A small multi-label image tagger, trained from scratch.
Model: 2.79M parameters, 64-pixel images, arch swin, norm layernorm, patch size [4, 4], depths [4, 4, 4], widths [64, 128, 256].
Rows from block 8 of a small multi-label image tagger, named by matrix and row number. Rows with one number belong to one neuron. Each number is 200 + 40 x the weight over its row's rms, rounded and kept within 0 to 999. All counts start at 0. After the name is the row's rms in percent of the matrix's.
After each neuron's rows are labels from the 100 images, of 14976, where the neuron reaches its highest value: "top examples" is what is common among them. Only what is clearly more common there than usual is listed. The data: simulated telescope pictures of galaxies.
# fc1: MLP up (model.blocks.8.mlp.fc1.weight, 512x256), inputs 0-85
# fc2: MLP down (model.blocks.8.mlp.fc2.weight, 256x512, transposed), outputs 0-85

fc1.428,116,218,199,197,191,160,251,203,181,249,191,154,178,163,225,171,164,182,193,164,283,213,188,239,231,179,247,179,188,238,219,211,180,269,222,255,216,178,152,234,185,228,256,214,174,218,215,107,145,181,220,250,199,188,162,227,220,242,229,176,142,304,126,228,196,209,248,178,194,146,162,198,184,234,147,233,197,143,152,159,283,218,270,206,252,248,189
fc2.428,112,186,229,237,189,215,224,135,133,217,238,140,177,202,180,206,203,140,181,166,174,160,237,206,165,204,237,248,176,247,209,192,261,236,204,267,249,225,150,273,262,252,161,138,153,112,205,200,153,198,207,261,221,229,213,189,287,96,203,212,217,211,232,181,230,187,184,274,194,223,123,184,144,177,176,255,202,153,234,234,196,144,208,221,203,171,215
top examples: many-armed spiral; winding: anticlockwise outward; winding: clockwise outward

fc1.443,114,150,202,215,215,169,286,260,207,201,177,245,174,184,184,156,155,252,192,196,191,237,198,148,242,151,215,198,149,264,211,171,132,232,225,156,162,187,227,174,234,129,226,198,190,225,233,171,274,189,173,215,194,191,204,177,264,144,231,251,120,160,209,169,217,187,177,101,225,178,230,127,258,228,178,202,178,232,238,190,263,250,204,232,138,166,253
fc2.443,109,209,207,175,81,185,164,279,294,202,225,207,221,194,139,240,229,195,199,158,170,131,149,205,245,196,173,230,181,242,250,129,186,267,155,177,200,261,207,172,225,193,263,247,137,210,140,166,176,184,219,221,170,256,200,220,241,224,191,182,235,174,222,191,178,250,220,219,182,223,201,169,176,194,213,225,170,259,229,235,248,179,225,178,160,226,194
top examples: irregular

fc1.9,092,150,232,244,207,190,206,220,279,190,196,192,159,230,249,155,187,173,149,144,220,250,136,146,185,221,257,216,192,213,271,227,276,209,239,125,205,232,210,220,242,202,252,192,223,213,183,240,157,212,229,183,117,215,252,150,258,184,254,192,194,207,122,222,171,140,190,120,175,264,172,219,312,214,155,155,155,236,190,227,187,265,190,236,211,182,177
fc2.9,096,332,227,217,172,217,221,194,188,213,123,166,274,231,110,206,197,240,129,281,228,231,237,227,198,214,258,249,188,173,150,183,136,188,197,209,214,156,258,162,194,176,153,165,239,233,201,260,229,145,192,144,239,191,205,231,252,189,151,200,212,232,161,211,229,153,124,223,219,215,209,144,62,212,171,194,190,209,195,188,212,181,211,271,160,195,228
top examples: merging pair; barred spiral

fc1.101,125,255,180,223,183,207,247,138,218,171,191,205,239,102,152,172,222,254,267,185,112,178,227,208,253,143,205,241,172,243,242,132,209,263,234,178,274,247,246,151,246,145,241,255,228,210,99,226,197,251,198,204,152,225,144,221,150,143,250,229,164,145,256,251,155,157,202,188,166,169,308,213,233,138,198,224,175,191,185,211,178,225,171,233,209,134,242
fc2.101,113,203,229,178,124,150,189,214,184,188,222,159,202,243,293,212,271,136,184,164,211,159,198,143,210,208,208,194,217,233,211,248,158,218,249,224,187,191,147,234,236,216,244,213,211,192,312,208,186,192,161,188,244,149,178,156,235,253,147,244,142,259,173,237,208,184,174,156,175,203,174,176,138,221,172,208,167,262,187,189,250,197,170,224,173,224,135
top examples: two-armed spiral; winding: anticlockwise outward; winding: clockwise outward; tilted

fc1.194,106,184,232,191,199,188,177,211,185,184,228,154,209,207,192,276,172,155,140,144,257,265,188,264,197,219,201,209,148,211,233,170,165,251,144,225,162,198,234,185,200,190,268,182,196,225,232,219,107,180,243,197,177,125,264,240,256,161,199,148,236,183,225,188,175,146,178,251,125,208,261,197,193,290,110,259,194,184,223,304,249,223,186,217,190,183,191
fc2.194,113,225,181,216,265,195,157,222,195,233,226,210,262,225,238,175,192,265,165,173,166,208,211,222,119,206,236,196,179,143,135,183,163,159,133,169,206,181,127,166,181,226,182,175,185,201,110,210,244,220,196,217,196,192,241,228,159,240,282,189,119,249,144,167,165,168,238,274,259,225,194,97,185,203,205,150,244,273,199,162,208,165,279,227,164,179,227
top examples: merging pair

fc1.293,087,270,266,188,170,155,231,175,130,198,130,191,145,156,156,160,256,170,202,173,205,178,175,244,176,306,228,266,172,253,200,227,229,283,151,237,295,211,163,313,155,154,175,156,192,201,185,169,223,254,157,131,105,209,185,146,194,198,186,217,194,191,247,127,123,228,205,133,178,209,189,138,210,186,198,230,215,232,231,243,136,194,287,176,203,164,171
fc2.293,075,234,211,151,233,270,191,251,166,137,214,163,263,174,210,280,242,297,171,245,194,234,202,113,229,184,165,172,109,245,209,172,181,191,202,234,167,231,211,176,224,232,222,207,115,244,234,224,219,276,198,254,212,145,243,201,265,154,234,210,193,200,172,264,246,239,143,211,183,217,215,224,178,179,151,187,171,133,184,226,258,239,192,191,270,153,243
top examples: barred spiral; winding: clockwise outward; winding: anticlockwise outward; irregular

fc1.26,072,282,255,200,212,170,183,168,241,206,288,116,126,251,247,149,217,255,210,140,144,254,214,225,252,166,154,138,174,209,173,153,209,165,157,256,209,216,231,192,187,228,99,197,239,135,134,260,120,182,230,216,206,204,150,197,230,244,209,241,192,190,176,247,159,221,233,200,225,171,228,205,228,266,194,206,225,200,196,141,104,233,223,142,147,237,146
fc2.26,064,178,265,271,200,246,198,178,278,225,127,195,205,199,172,211,155,182,149,246,230,229,258,144,166,240,252,244,240,246,245,181,265,293,195,206,236,207,192,151,151,222,279,192,244,287,167,116,157,195,227,162,209,171,205,220,199,147,185,195,211,197,267,210,201,222,149,244,265,140,188,215,229,179,193,220,155,208,246,251,242,191,129,168,162,174,210
top examples: two-armed spiral; winding: clockwise outward; winding: anticlockwise outward; many-armed spiral

fc1.409,081,202,224,213,154,198,265,308,223,215,245,238,193,231,253,223,150,186,240,218,285,176,202,216,139,97,191,198,226,137,169,176,153,211,164,229,197,210,199,151,161,217,198,101,151,218,221,213,219,214,187,211,292,244,218,244,206,184,254,201,190,183,131,209,189,133,159,180,198,129,178,227,164,142,269,207,144,248,184,212,183,220,243,269,214,218,235
fc2.409,083,218,190,161,236,179,177,122,168,216,172,134,174,147,272,198,174,179,128,126,208,235,183,189,252,200,187,230,224,192,233,158,200,264,168,193,160,231,201,226,188,202,230,219,183,241,238,121,225,169,213,233,276,194,162,194,232,184,147,217,264,202,272,153,199,154,170,185,203,256,276,191,200,274,214,206,178,205,233,132,125,159,151,209,277,166,196
top examples: edge-on disc; bright star with spikes

fc1.258,100,173,202,293,275,215,194,163,203,196,201,156,215,181,227,209,183,244,216,205,243,179,234,164,195,150,208,193,240,149,210,222,214,189,183,197,168,244,223,245,150,216,257,288,196,244,177,173,162,230,155,152,213,274,230,222,241,187,190,207,184,195,248,185,146,211,228,271,138,182,239,255,116,160,204,208,157,258,225,274,240,173,150,173,229,179,232
fc2.258,087,189,163,288,220,145,145,230,159,151,186,216,157,184,266,197,192,224,139,138,233,199,164,237,214,243,174,193,239,257,248,187,231,169,186,197,120,203,210,213,161,161,136,102,163,176,171,209,160,126,129,188,187,204,240,185,210,204,251,117,191,194,78,237,185,254,196,177,142,216,144,191,204,194,202,160,258,228,146,203,158,193,190,184,220,228,235
top examples: barred spiral; winding: clockwise outward; tilted; winding: anticlockwise outward

fc1.482,092,223,169,218,204,159,199,287,200,135,134,195,207,276,198,160,191,230,210,140,170,236,231,247,183,183,223,135,204,244,188,126,185,197,213,175,218,256,303,221,187,168,206,234,247,205,153,180,204,250,225,271,197,230,225,166,258,185,247,236,203,181,157,174,210,175,167,276,144,191,229,293,187,199,236,177,241,183,165,226,154,212,135,204,146,135,248
fc2.482,090,223,165,154,207,199,244,221,190,207,162,185,248,267,97,251,173,201,190,180,142,136,190,296,63,186,164,182,168,269,169,223,213,261,234,228,191,233,161,181,214,164,266,174,254,207,226,199,219,230,189,166,217,222,251,159,182,164,166,170,149,174,194,177,211,94,266,191,264,159,220,109,153,170,212,232,201,260,203,222,217,206,278,225,151,194,216
top examples: lensed arc

fc1.119,096,196,292,148,236,146,249,149,249,234,198,178,222,129,238,168,235,181,175,186,156,213,199,146,232,178,172,157,135,133,192,196,224,198,269,176,192,210,187,184,288,175,247,211,266,234,209,221,170,149,197,194,234,143,229,162,206,212,214,223,149,111,249,179,137,219,153,125,160,211,269,204,155,149,213,181,227,138,230,152,281,236,169,193,199,177,219
fc2.119,083,241,232,210,186,227,179,230,221,135,230,198,127,238,225,140,218,146,188,172,191,95,195,179,237,195,175,216,255,240,123,205,223,265,168,199,202,221,193,240,289,184,133,185,136,232,211,224,225,246,152,194,244,216,237,187,172,167,265,172,199,189,186,197,221,178,250,205,241,262,261,166,252,219,257,210,193,186,177,149,137,214,182,298,160,256,141
top examples: lensed arc; small

fc1.289,107,187,209,136,167,199,189,229,176,227,191,201,217,257,145,167,247,231,176,167,204,149,231,219,171,229,289,167,220,185,127,160,197,245,175,146,186,196,186,189,213,222,245,189,230,223,165,237,176,228,154,231,204,165,243,258,186,173,80,241,260,190,270,138,196,169,196,219,196,193,236,151,258,252,175,174,247,191,183,219,158,209,191,141,217,306,233
fc2.289,113,195,160,195,264,156,183,173,264,185,189,229,125,193,196,185,177,170,240,234,239,250,179,233,186,144,239,206,212,191,217,265,257,222,211,170,211,239,205,203,162,175,195,244,196,193,127,214,183,172,223,236,219,159,229,192,158,216,230,225,188,124,194,186,205,257,177,157,239,228,204,193,243,215,174,203,240,117,165,198,224,200,226,225,246,175,179
top examples: lensed arc; two-armed spiral

fc1.486,086,188,193,232,206,231,176,203,153,168,185,213,226,275,192,211,185,239,203,181,192,206,242,101,244,210,165,202,134,274,221,163,82,204,127,169,223,159,168,228,193,241,173,227,211,234,128,265,110,273,154,235,158,255,174,260,123,194,192,184,188,117,263,169,234,196,250,257,181,152,166,169,211,196,237,164,182,161,167,231,212,141,256,151,302,167,188
fc2.486,084,242,197,197,217,206,186,256,287,197,213,229,168,154,268,219,165,169,194,217,171,249,197,207,231,209,244,182,300,260,100,154,181,155,278,239,231,196,182,172,265,145,342,132,194,176,221,219,236,173,175,291,255,229,161,144,243,254,217,250,128,198,188,157,204,149,231,105,158,209,226,205,182,233,201,233,140,171,178,196,176,210,191,207,155,243,187
top examples: edge-on disc

fc1.338,101,143,183,177,227,194,237,200,146,219,198,139,218,238,179,239,156,229,208,227,165,225,192,276,168,276,182,208,197,219,199,245,183,230,158,149,201,253,161,242,129,216,253,238,256,217,224,201,213,177,214,132,154,187,299,175,131,242,247,249,219,267,247,266,193,229,239,178,175,210,152,196,166,145,232,152,168,150,223,230,238,187,260,176,205,189,181
fc2.338,120,149,279,166,189,261,219,200,234,185,163,200,213,199,186,311,218,244,186,227,153,229,192,212,180,178,260,212,174,239,238,193,205,94,173,237,158,236,250,113,167,235,205,178,194,237,203,213,260,206,167,179,175,161,159,197,196,167,170,137,219,121,169,246,254,258,226,261,139,178,156,98,165,173,171,180,201,274,218,193,138,124,258,248,217,268,174
top examples: lensed arc; round elliptical

fc1.309,091,196,140,252,194,249,147,206,194,236,220,148,213,211,296,255,199,199,256,162,195,226,165,253,222,165,248,207,191,232,178,173,274,188,149,293,150,104,207,197,236,256,260,224,197,224,215,161,154,234,193,166,136,176,162,249,162,163,231,179,161,224,308,161,201,268,201,215,146,198,182,176,252,270,215,196,167,208,215,223,252,228,217,261,184,167,158
fc2.309,080,151,249,179,250,144,216,227,246,258,133,157,140,238,87,232,212,197,204,240,247,250,192,199,182,238,160,222,184,205,197,174,182,170,273,51,214,157,182,201,174,169,159,154,189,263,211,250,211,129,157,183,216,148,209,201,239,224,125,183,218,218,242,248,200,141,171,191,226,216,144,177,239,126,212,217,148,184,215,170,226,259,184,171,225,252,229
top examples: noisy; many stars; many-armed spiral; winding: anticlockwise outward

fc1.192,092,179,148,195,191,186,203,168,189,199,204,227,218,212,247,233,154,171,198,220,264,211,191,255,194,176,207,191,212,153,121,270,191,274,257,266,193,138,225,239,154,242,258,181,178,259,197,135,200,134,197,207,182,234,140,151,246,221,228,267,150,211,185,250,86,177,291,144,184,223,188,125,255,234,183,249,208,124,218,143,229,141,164,154,184,178,244
fc2.192,105,185,166,310,149,239,202,194,141,201,295,194,180,148,214,213,204,238,199,218,138,195,203,238,168,131,189,230,191,217,179,187,227,157,200,243,202,182,180,241,218,149,220,239,221,149,165,198,179,212,307,228,217,200,148,241,218,151,188,121,156,175,208,229,279,194,191,235,240,156,239,176,152,244,164,131,211,202,153,197,179,250,251,192,274,160,130
top examples: many-armed spiral; tilted; winding: clockwise outward; winding: anticlockwise outward

fc1.107,059,181,184,224,185,117,189,182,246,256,182,264,135,234,172,206,221,211,196,174,169,222,162,160,232,154,151,171,92,257,226,239,163,172,244,146,174,146,264,195,232,239,169,218,170,190,240,156,175,193,243,202,213,187,156,172,196,150,198,168,183,175,161,208,208,192,284,173,200,173,148,193,184,144,236,178,221,218,135,131,234,252,223,273,246,271,178
fc2.107,055,206,216,181,246,235,241,262,200,150,196,193,167,199,240,202,157,185,186,266,181,210,160,219,198,211,235,216,225,211,181,204,187,180,120,252,217,215,204,217,211,243,191,210,142,264,197,234,227,233,161,203,195,182,256,214,254,138,195,175,326,246,145,177,215,176,206,179,243,216,205,222,227,156,187,238,208,218,167,215,186,208,220,225,211,180,144
top examples: many stars; bright star with spikes; two-armed spiral; round elliptical

fc1.165,110,248,216,263,182,166,200,268,206,213,103,202,183,203,180,236,133,149,208,130,189,232,265,198,218,102,213,122,144,205,224,211,125,150,206,241,211,225,195,184,184,213,209,256,216,149,186,239,197,160,246,224,190,189,276,168,173,159,220,141,193,186,184,232,205,259,196,172,108,180,254,235,182,204,246,185,136,263,214,177,136,172,212,262,155,170,250
fc2.165,112,170,251,246,265,240,199,242,151,198,198,142,210,246,205,176,223,207,168,131,251,206,174,214,182,187,199,294,171,231,154,150,220,209,175,166,156,230,181,140,200,175,211,213,125,157,185,138,196,173,192,207,213,170,155,183,250,263,230,173,179,177,244,210,211,159,161,138,187,190,119,210,257,176,207,212,181,164,251,173,208,221,191,153,222,252,224
top examples: edge-on disc; flattened elliptical

fc1.170,099,200,281,208,163,155,202,206,205,199,203,202,257,232,239,178,276,221,130,221,168,194,154,230,239,171,179,238,158,173,182,260,192,233,229,213,184,215,191,152,172,169,143,221,215,249,229,230,136,199,260,211,230,153,162,168,215,279,201,167,284,197,188,194,202,217,202,191,227,193,209,228,229,198,143,246,170,234,261,172,252,181,138,248,206,164,211
fc2.170,098,282,181,186,172,206,234,256,265,209,146,206,141,172,153,262,163,209,186,174,200,141,186,202,220,222,162,174,217,293,188,178,212,261,116,213,158,223,220,221,233,152,280,216,242,254,217,233,165,95,117,196,147,214,202,252,147,229,247,248,166,220,245,203,262,212,197,182,270,191,166,185,223,229,228,259,161,263,178,155,212,150,251,129,232,220,138
top examples: noisy; small; tilted

fc1.302,159,232,182,207,145,192,171,190,261,180,236,185,226,148,209,166,230,203,138,216,151,119,179,210,189,164,256,194,239,182,197,152,188,214,218,280,188,206,236,206,228,138,220,169,162,194,243,189,211,228,201,183,196,306,181,221,198,190,177,152,223,187,166,219,199,220,164,209,185,164,121,201,226,184,200,173,180,190,204,218,258,246,166,203,174,214,245
fc2.302,134,223,260,209,152,145,210,152,225,180,239,197,195,257,175,171,184,149,243,154,270,218,190,237,224,199,209,157,222,212,246,201,198,182,254,195,246,201,189,183,210,152,277,231,171,185,258,193,144,217,203,155,187,285,142,173,187,170,147,245,162,205,188,224,184,173,141,208,162,184,187,201,110,160,231,276,173,193,88,206,165,252,183,170,259,292,176
top examples: edge-on disc

fc1.378,096,200,178,186,235,208,193,242,168,199,124,237,154,145,215,196,190,217,218,190,144,297,231,238,186,165,247,243,162,180,181,249,142,199,177,267,189,177,193,207,237,208,202,247,219,284,215,214,160,159,205,226,206,207,265,194,173,122,185,162,149,155,238,248,146,265,260,285,224,212,278,185,200,182,205,161,177,225,210,232,224,265,151,185,264,172,261
fc2.378,079,195,170,200,149,212,247,149,220,220,161,162,184,196,201,185,96,154,197,161,236,150,185,239,229,174,173,227,219,199,237,176,168,202,197,148,207,188,222,221,203,174,199,286,155,236,219,249,254,140,257,144,183,212,185,187,252,244,169,306,230,210,169,259,229,137,231,197,109,238,154,231,136,272,158,240,217,200,139,147,98,292,251,265,209,168,228
top examples: merging pair

fc1.358,099,187,189,230,210,224,187,154,221,208,150,166,192,184,205,269,167,193,144,215,284,202,173,180,183,222,145,197,203,234,263,198,148,155,207,163,126,219,254,264,274,265,223,228,208,175,225,267,177,181,208,157,178,190,202,183,219,239,205,200,172,180,220,242,212,198,175,294,250,154,127,225,187,147,175,182,192,222,229,141,241,224,169,237,224,163,182
fc2.358,120,183,160,203,149,190,179,147,171,192,193,260,211,207,115,132,269,150,242,209,129,221,183,263,173,210,205,179,108,221,208,187,201,198,277,176,286,126,181,183,206,194,173,126,160,247,234,289,207,163,217,198,211,190,182,228,142,280,200,212,195,182,153,211,204,238,229,140,195,222,155,227,164,212,171,241,179,98,185,162,216,203,242,290,213,187,97
top examples: irregular

fc1.43,144,203,276,217,240,224,218,213,196,132,146,160,126,202,262,242,203,163,187,23,218,237,131,188,245,185,208,193,188,285,208,242,199,161,250,202,114,173,186,201,169,179,175,187,178,173,206,227,229,287,196,165,159,167,210,145,149,197,262,197,162,288,170,237,243,217,241,256,234,260,204,153,189,203,199,204,223,170,240,202,179,226,206,185,243,194,201
fc2.43,126,232,197,249,206,156,191,171,270,167,230,163,177,166,252,164,274,196,166,182,162,188,243,181,228,178,208,196,183,228,243,104,183,186,239,191,140,186,157,221,242,240,183,233,227,165,197,179,234,204,234,176,160,193,226,133,134,198,234,262,208,177,151,95,219,216,208,131,200,236,195,179,229,240,198,211,176,286,150,184,254,274,190,220,216,203,167
top examples: two-armed spiral; winding: clockwise outward; winding: anticlockwise outward; barred spiral

fc1.446,088,194,194,250,208,209,229,259,178,208,219,235,215,178,162,203,176,191,149,81,165,184,221,185,106,143,133,213,93,219,250,196,171,236,240,216,190,179,220,187,225,179,194,220,257,214,219,156,212,184,153,206,215,197,180,139,165,246,137,193,231,210,206,306,162,170,193,216,178,149,138,216,289,140,159,278,242,282,240,198,297,185,159,171,166,233,230
fc2.446,085,166,173,222,219,220,119,191,183,211,240,216,220,292,131,216,262,269,202,268,195,201,180,161,252,256,217,217,226,170,158,216,195,256,141,238,161,230,230,153,218,246,191,151,189,250,200,197,227,217,230,199,150,193,153,194,257,245,145,165,255,282,226,157,237,230,199,178,209,156,173,198,232,126,248,194,183,188,174,246,187,114,216,243,249,193,201
top examples: lensed arc; two-armed spiral

fc1.479,108,272,254,242,191,185,232,296,209,211,180,236,225,177,218,235,175,248,186,120,169,186,235,266,223,182,238,261,129,238,279,170,166,252,246,189,225,187,262,187,162,131,287,262,173,143,147,154,227,248,235,204,181,233,224,100,264,140,228,171,194,206,201,155,172,244,198,158,146,161,180,193,138,202,253,221,200,245,264,185,174,183,220,169,170,207,183
fc2.479,119,183,221,151,201,191,206,174,210,179,152,162,213,176,237,199,157,278,205,188,271,156,110,176,160,111,182,200,285,230,206,169,136,225,208,242,163,193,205,141,215,160,184,172,138,226,265,179,264,255,185,183,230,289,184,185,154,260,185,142,177,169,243,200,245,224,256,201,215,215,164,130,289,225,265,205,184,203,177,176,149,193,244,208,176,172,156
top examples: edge-on disc; merging pair

fc1.63,114,200,199,218,198,168,187,264,227,244,174,160,225,190,246,203,253,211,265,205,186,238,224,193,196,217,222,244,134,219,174,207,170,234,188,238,183,192,175,231,132,207,210,159,242,229,211,178,175,172,183,252,248,198,213,213,198,162,170,194,200,165,251,237,215,189,290,260,144,201,210,178,171,185,247,153,184,213,211,226,199,239,139,254,232,187,222
fc2.63,105,210,170,196,178,230,219,212,199,184,158,185,179,174,171,160,171,213,200,174,240,228,165,251,255,142,209,146,187,153,206,140,171,217,175,178,218,192,226,181,248,196,242,205,132,197,147,161,218,154,162,93,162,207,133,223,236,225,182,276,235,192,152,247,194,111,212,85,213,193,242,242,211,187,152,191,229,237,186,208,231,256,205,166,201,251,188
top examples: edge-on disc

fc1.453,097,170,237,173,232,199,220,199,275,253,229,279,186,230,191,130,263,132,130,163,229,222,247,188,153,238,262,199,217,252,151,92,262,182,173,254,131,158,154,204,198,201,188,250,140,111,248,216,220,202,233,95,196,157,170,207,185,271,213,196,215,204,246,210,181,182,204,198,125,177,187,225,182,205,193,196,189,304,254,192,176,155,185,162,136,188,247
fc2.453,102,168,120,201,148,211,185,219,186,145,178,209,179,250,221,221,214,141,192,182,257,211,170,144,181,206,149,213,189,248,171,219,195,230,253,191,267,312,230,274,226,267,209,135,233,222,209,265,178,223,242,224,241,222,171,149,182,135,192,154,110,124,222,141,135,194,189,190,192,270,193,174,205,265,200,199,235,164,229,135,266,219,220,247,142,226,175
top examples: edge-on disc

fc1.121,112,158,204,200,194,165,250,217,133,221,107,217,110,234,215,216,228,206,164,173,258,251,230,139,183,217,188,183,176,164,96,241,185,196,194,234,219,169,169,224,131,218,216,186,161,201,194,174,153,161,269,149,101,197,217,248,188,240,105,158,126,212,193,252,262,251,182,230,172,221,224,238,201,219,162,171,192,204,229,193,237,215,240,149,250,255,258
fc2.121,107,213,155,197,192,233,186,223,212,156,200,203,162,211,232,137,227,229,245,206,152,186,179,209,185,168,297,179,173,183,295,199,224,182,212,208,183,209,199,123,259,218,177,260,212,222,288,237,245,228,147,227,239,167,228,144,222,159,176,229,168,150,186,263,167,161,193,150,244,148,217,216,268,158,178,228,138,219,194,182,297,170,170,248,210,169,119
top examples: two-armed spiral; winding: anticlockwise outward; winding: clockwise outward

fc1.171,133,233,238,183,200,233,208,143,157,217,250,197,277,193,196,219,189,288,224,174,190,177,191,173,207,203,216,209,245,242,177,175,142,228,254,212,184,148,169,237,119,241,279,283,286,175,181,97,212,211,175,253,271,205,177,189,240,206,199,224,198,119,197,227,221,208,229,197,218,176,211,201,220,173,173,217,259,196,225,216,191,193,164,222,184,207,160
fc2.171,118,196,214,147,221,129,200,194,219,185,123,232,119,225,265,222,190,161,134,196,209,226,167,209,173,211,235,152,166,212,194,175,179,154,222,233,255,218,188,181,188,151,210,182,214,269,228,192,212,169,210,183,132,198,195,240,211,143,157,193,229,189,163,146,186,172,209,204,147,119,153,137,215,204,263,249,218,124,261,249,212,187,229,216,216,236,245
top examples: many-armed spiral; winding: clockwise outward; winding: anticlockwise outward

fc1.349,107,197,226,193,188,194,205,159,227,136,268,194,135,211,176,195,223,120,194,228,172,190,203,172,211,201,162,232,128,208,194,174,208,212,214,186,162,247,166,206,141,212,230,171,135,179,262,223,183,193,208,135,179,185,224,178,156,181,250,211,207,276,222,174,244,229,148,223,121,186,210,243,184,180,181,254,218,150,228,87,176,161,250,293,173,212,242
fc2.349,113,221,239,227,243,234,252,221,166,120,178,220,225,131,216,193,150,191,153,196,165,163,275,146,220,203,189,248,242,238,230,213,230,182,180,126,129,257,177,206,225,160,163,193,249,192,193,290,284,126,234,183,194,177,219,287,272,157,241,157,177,183,195,136,244,323,212,122,239,195,180,244,209,231,216,187,197,247,184,177,170,197,163,193,212,228,223
top examples: noisy; star cluster

fc1.390,108,216,211,208,200,167,96,224,173,293,212,257,173,221,163,147,194,156,181,143,165,213,179,205,234,140,212,153,148,109,175,143,184,153,168,226,228,217,217,174,228,267,253,181,155,182,200,244,216,137,153,93,225,154,209,174,210,173,231,205,212,213,244,235,183,163,214,211,242,194,176,266,205,167,181,151,236,234,225,112,242,239,205,224,141,178,240
fc2.390,113,210,221,224,223,128,262,200,269,146,222,185,152,218,265,290,290,186,212,167,236,192,174,193,241,197,204,184,195,229,290,252,165,214,200,209,129,161,172,334,153,133,171,143,190,235,178,234,189,221,217,250,236,195,190,176,203,262,222,168,100,175,146,187,236,223,214,240,227,168,158,193,189,222,180,165,199,254,208,206,182,257,238,225,212,174,213
top examples: many stars; bright star with spikes; round elliptical; kind: edge-on disc

fc1.477,025,135,230,197,175,156,144,173,226,271,194,192,233,122,217,184,169,231,196,142,244,256,139,223,211,200,164,202,134,207,197,234,227,192,217,131,192,206,204,199,211,179,145,227,208,122,170,248,217,147,205,242,151,206,188,256,253,261,246,169,165,218,303,285,236,185,225,190,164,239,162,224,211,211,228,192,192,157,238,159,203,210,211,153,187,214,146
fc2.477,024,269,200,188,179,144,191,213,224,254,211,187,196,196,160,215,183,171,197,251,241,149,253,201,202,221,260,205,226,248,189,245,284,193,177,177,202,183,173,232,223,180,191,169,152,230,211,259,121,209,203,242,275,257,191,145,222,149,173,167,230,144,185,131,230,217,184,206,266,148,222,202,221,104,175,167,144,242,165,157,229,207,188,211,253,263,234
top examples: two-armed spiral

fc1.60,106,215,165,198,172,147,236,249,123,244,203,164,121,165,157,189,209,269,198,170,212,263,204,178,212,176,154,224,140,209,218,140,159,201,206,134,282,166,154,166,211,208,244,216,181,233,203,205,241,161,264,210,238,254,174,201,168,239,220,133,172,243,143,108,222,212,186,139,119,202,311,262,203,221,179,197,238,181,113,228,287,272,135,217,204,98,271
fc2.60,091,165,188,201,231,215,160,191,236,147,204,231,298,251,206,239,179,210,155,226,182,177,89,215,186,230,171,202,197,192,196,222,155,207,189,203,167,191,272,179,150,233,254,213,275,213,214,173,158,220,150,177,207,195,261,221,249,162,179,188,225,174,247,242,176,178,212,293,226,137,176,131,227,192,254,230,207,180,224,169,191,207,172,243,190,259,161
top examples: many-armed spiral; winding: clockwise outward; winding: anticlockwise outward

fc1.497,062,198,152,204,232,179,285,234,100,173,169,232,189,187,172,184,222,193,274,199,262,221,236,142,151,202,262,202,145,194,302,226,240,208,143,189,179,252,172,209,196,216,224,197,187,244,208,268,246,266,200,179,198,212,202,231,213,201,237,194,170,184,168,201,242,208,198,219,184,139,245,168,211,136,139,179,174,176,245,187,198,223,208,175,213,174,209
fc2.497,066,183,233,210,167,204,124,168,237,199,234,175,238,179,202,196,157,157,163,264,164,199,115,274,210,170,191,133,260,196,202,219,181,234,197,271,201,154,209,207,153,230,239,198,187,231,193,144,164,190,210,127,121,218,238,145,202,212,205,121,187,185,208,228,268,176,206,234,190,190,195,185,207,177,137,181,314,236,199,254,168,195,244,196,145,203,116
top examples: noisy; merging pair

fc1.23,152,157,213,187,199,210,253,215,238,148,143,214,232,172,142,238,164,167,169,201,297,272,220,241,225,163,163,202,216,290,266,233,205,199,199,248,244,196,215,251,232,226,192,183,187,229,201,173,194,159,172,185,245,187,172,177,40,183,99,204,222,270,213,226,195,173,242,235,129,227,171,169,268,253,174,166,188,206,193,212,212,191,135,162,245,146,138
fc2.23,122,190,256,100,217,160,141,275,239,269,235,191,195,198,215,147,173,210,238,119,161,196,201,196,187,191,200,145,155,193,290,168,198,191,184,166,151,141,215,178,252,181,179,168,215,192,227,183,187,215,248,168,174,150,263,237,152,202,189,231,243,240,213,247,194,269,237,240,219,170,251,202,253,174,236,153,209,281,178,184,251,206,279,219,196,246,207
top examples: two-armed spiral; winding: clockwise outward; winding: anticlockwise outward

fc1.510,065,186,214,205,207,80,167,292,185,177,111,191,187,268,200,259,238,195,217,207,109,193,198,241,202,254,192,156,193,157,159,180,201,196,170,234,222,178,198,137,195,162,193,229,197,263,204,241,170,196,184,264,196,212,211,245,130,161,204,181,199,179,163,83,188,156,174,179,215,219,217,178,158,250,157,192,207,253,189,247,196,234,174,250,285,216,174
fc2.510,062,238,162,243,252,164,300,141,196,182,212,196,274,160,251,145,210,195,204,247,231,180,225,184,235,176,109,181,143,121,173,218,211,241,203,224,235,241,221,160,162,175,108,222,110,179,201,186,166,161,229,252,270,196,213,227,238,296,247,259,192,232,132,232,155,181,203,231,149,244,190,166,232,210,165,267,185,151,226,117,269,205,242,212,194,180,124
top examples: many stars; bright star with spikes